config.yaml
arch: "resnet_bottleneck"
model: "sound classifier"
dataset: "songs of 200 made-up bird species, synthesised, often over outdoor noise"
train_examples: 39062
n_mels: 64
hop_length: 320
input: "log_mel"
spec_augment: false
win_length: 512
targets: ["species"]
num_classes: 200
norm: "groupnorm"
activation: "relu"
weight_standardization: true
depths: [5, 5, 5]
kernel_size: 3
stem: "deep"
avg_pool_shortcut: false
dropout: 0.1
widths: [256, 512, 1024]
label_smoothing: 0.1
loss: "cross_entropy"
init: "trunc_normal_002"
residual_init: "scaled_by_depth"
optimizer: "adamw"
lr: 0.0019
beta1: 0.85
beta2: 0.999
eps: 1e-06
grad_clip: 3.0
steps: 8800
batch_size: 96
epochs: 21.6
lr_schedule: "cosine"
final_lr_fraction: 0
warmup_steps: 440
weight_decay: 0.0
Rows from block 10 of a small sound classifier, named by matrix and row number. Rows with one number belong to one channel. Each number is 128 + 24 x the weight over its row's rms, rounded and kept within 0 to 255. All counts start at 0. Numbers have three digits each.
After each channel's rows are labels from the 100 clips, of 14976, where the channel reaches its highest value: "responds to" is what is common among them. Only what is clearly more common there than usual is listed. The data: songs of 200 made-up bird species, synthesised, often over outdoor noise.
# convs1: 3x3 conv, stride 2 (model.blocks.10.convs.1.weight, 256x256x3x3, standardized in use, each kernel summed), inputs 192-255
# convs2: expand pointwise conv (model.blocks.10.convs.2.weight, 1024x256x1x1, standardized in use, transposed), outputs 183-243

convs1.108:129132145135101095105130113079097127112128113106100141126116109114163109110117151127148095103110150091130142142163087082121122124123107139118142148126113113090122107073069123131103118113110096
convs2.108:187091097114105122132112108113098132081157136104144121107170133141117126107132114109069073113120151087146123095125109098124152113088111084124120124092093141136178077166114133172126169
responds to: downsweep; first syllable: steady whistle

convs1.74:068109190148142114167135156114126117075111111142144152140150095123118122113144182102152116085140156127120115144105103081114145124110130149142153102123120092127100158128096128129118128120101142
convs2.74:091130155124136120161124145093138117150140145114140083158137119140163121100146160135077124124130154166146126171087132081143174149133127169112195155141114195124173187108188145136128145
responds to: upsweep

convs1.8:119109155120116107109127108092091120115122142086116137131117105125163123107155125104138086096122132088113155142168077066141113129128127123127121144156120151089121097095106148138105125129143124
convs2.8:133136154118079107106085118153102082119121123101147093119133162144143137125149144090107086141168140122145064136151101109130173129140111137082139146093137134155182105168099123157118127
responds to: downsweep; first syllable: downsweep

convs1.119:169157080127145132144107109144123130146101098078124122153105140106148126089086122133112096169116131101130072109143152084141084160169119145163126144093127124140146114104100065078090106146154112
convs2.119:148128091125077127115138155119102168085117130115123109164125137113120128114129139148105112151138125117096140157079140134117136130143092128132169092124149130133137123141130141084105156
responds to: downsweep; first syllable: downsweep; first syllable: upsweep

convs1.43:099135091141108086091122166130115120079110140079133140112155119108142099100098117160130103150146155127106103131127053080100105144142086110177113140142170085118125123137096138127103120086128102
convs2.43:204074135131106115108137135139152174116134128116145138084112141141141117125156121143110143127143138105169153095134113088109129144108109120175114089115142107074170123156116143170161136
responds to: downsweep; first syllable: downsweep

convs1.39:128089134112137097111150152095100109080128123137157113130146137151113125153125140127106169097099114152151098109147103122149123100140134153140156056115145146123110143162168131142146120138074152
convs2.39:125148146086121110168112163152105128126134160140162086162149109118102128148140105107081103141095139155109179137097113100113154156091118106102082107136092116112061156126145129122153079
responds to: fast repeats; click; first syllable: click

convs1.139:118139092144152147095149131119123150111097119120147124138132129105122098091130152140125167163152120172122112136106126162116144128155116125130131156123121129135149141151151096147121150146154148
convs2.139:135170119133177119138177121143161135133130168134118167140103109117136119123088147110145105130065162105147154178124187093136124147124156131174113124120122106132099130130124116115136109
responds to: low song; first syllable: steady whistle

convs1.135:093097154137163111138132137132117131162105101137130124102069135143097145146098141132141150096142140127112147110112141182112161117111131117079134092182106123173118184122116103101137118143125154
convs2.135:109084135139128167123157192147161130121179167147107114112119141140081128187132133106182138113162122129100170120153141153169074100104106148153081147172136118113108120132111082133120144
responds to: low song; fast repeats

convs1.24:113092147151143106144111131124129105123107108133115140135122107119111132131138117115148103126092155097121146182151095105151121124140132123125147134145135163132130122136173115142104136136118136
convs2.24:129184117114148126153143163131136118128138170162133130142161177117127142121116108077109115142152177085124173169142143136178126128125127137104122114170093134140096128129129099127145121
responds to: low song

convs1.91:120133167167152132162141118134128134097145122123143130140128104100115110085155162128149099117152162135137150157140120123141135148116130123129139140151144156120167112147157108168095162135119138
convs2.91:140162095129164137086135116123130116151142160121103134114129132108135127085137082097142109117139132123147142178123131119142110138116141137133106098141146090134075110088094086163115137
responds to: downsweep; steady whistle

convs1.13:151106054136168133112103130123118151163107128120124136119100115101087167147098134123132133123123122192120123136117171173099178156128161118124112152152121117164182202118147115147103143174162143
convs2.13:132167154149160164105140095118134140133102116121093083117151126081099147125084138098144120111124119103128094138114148146140153107142113157136131110138117115152135130121105115137141125
responds to: low song; first syllable: warble

convs1.59:107127113142128112121112115131117149126096101137132152126114110067116125103095130143103127122142131175082109149105159179110151145143153125108141153131164122129158165129153104123155154140156161
convs2.59:103127108149151125137160129132140086101144170142119150155119116096134134117103111081172087134079152096126139152143132158133118139140104147165101130125091095168111097136123102105126098
responds to: low song; downsweep

convs1.204:082115071102140116140137141110110120079157149147164175109103135124140107090115157154136072164128100143114115099123110130108102057126121126148156120104116143143063131135134130111161118089083118
convs2.204:108125136145087116139131143123117141145174073118118140149139070128124146171111165164136155130193139098140137129113116147130157170112106152129148160144136113131171132126206163102174152
responds to: downsweep; steady whistle; first syllable: steady whistle

convs1.4:111125157132122146101153091113120095137136124113125142154118114118140127103140134115127115127134139105124157146163136123144099122127140142113148122128151176114137135133094164140130130138139134
convs2.4:128134127146118135142086133122126157129120137107158179149150123156131129115123104138119150164104132100097163119140133144145137113136147084137126127094101153134149105132157158097112114
responds to: upsweep; first syllable: upsweep; first syllable: dip

convs1.82:113117115112109094103065151156109113106123145082109101097117111075102147119105134090095110125126141138119128115162072090139152164140104135142151119140148075124146132117103116117143125119133121
convs2.82:114107128110118133112108122186138143101120142114083161114118116145133116093144126136123132082126138203178101144149154132125118117121130123171171125095139119116119152127134130139074115
responds to: downsweep; harsh note; first syllable: harsh note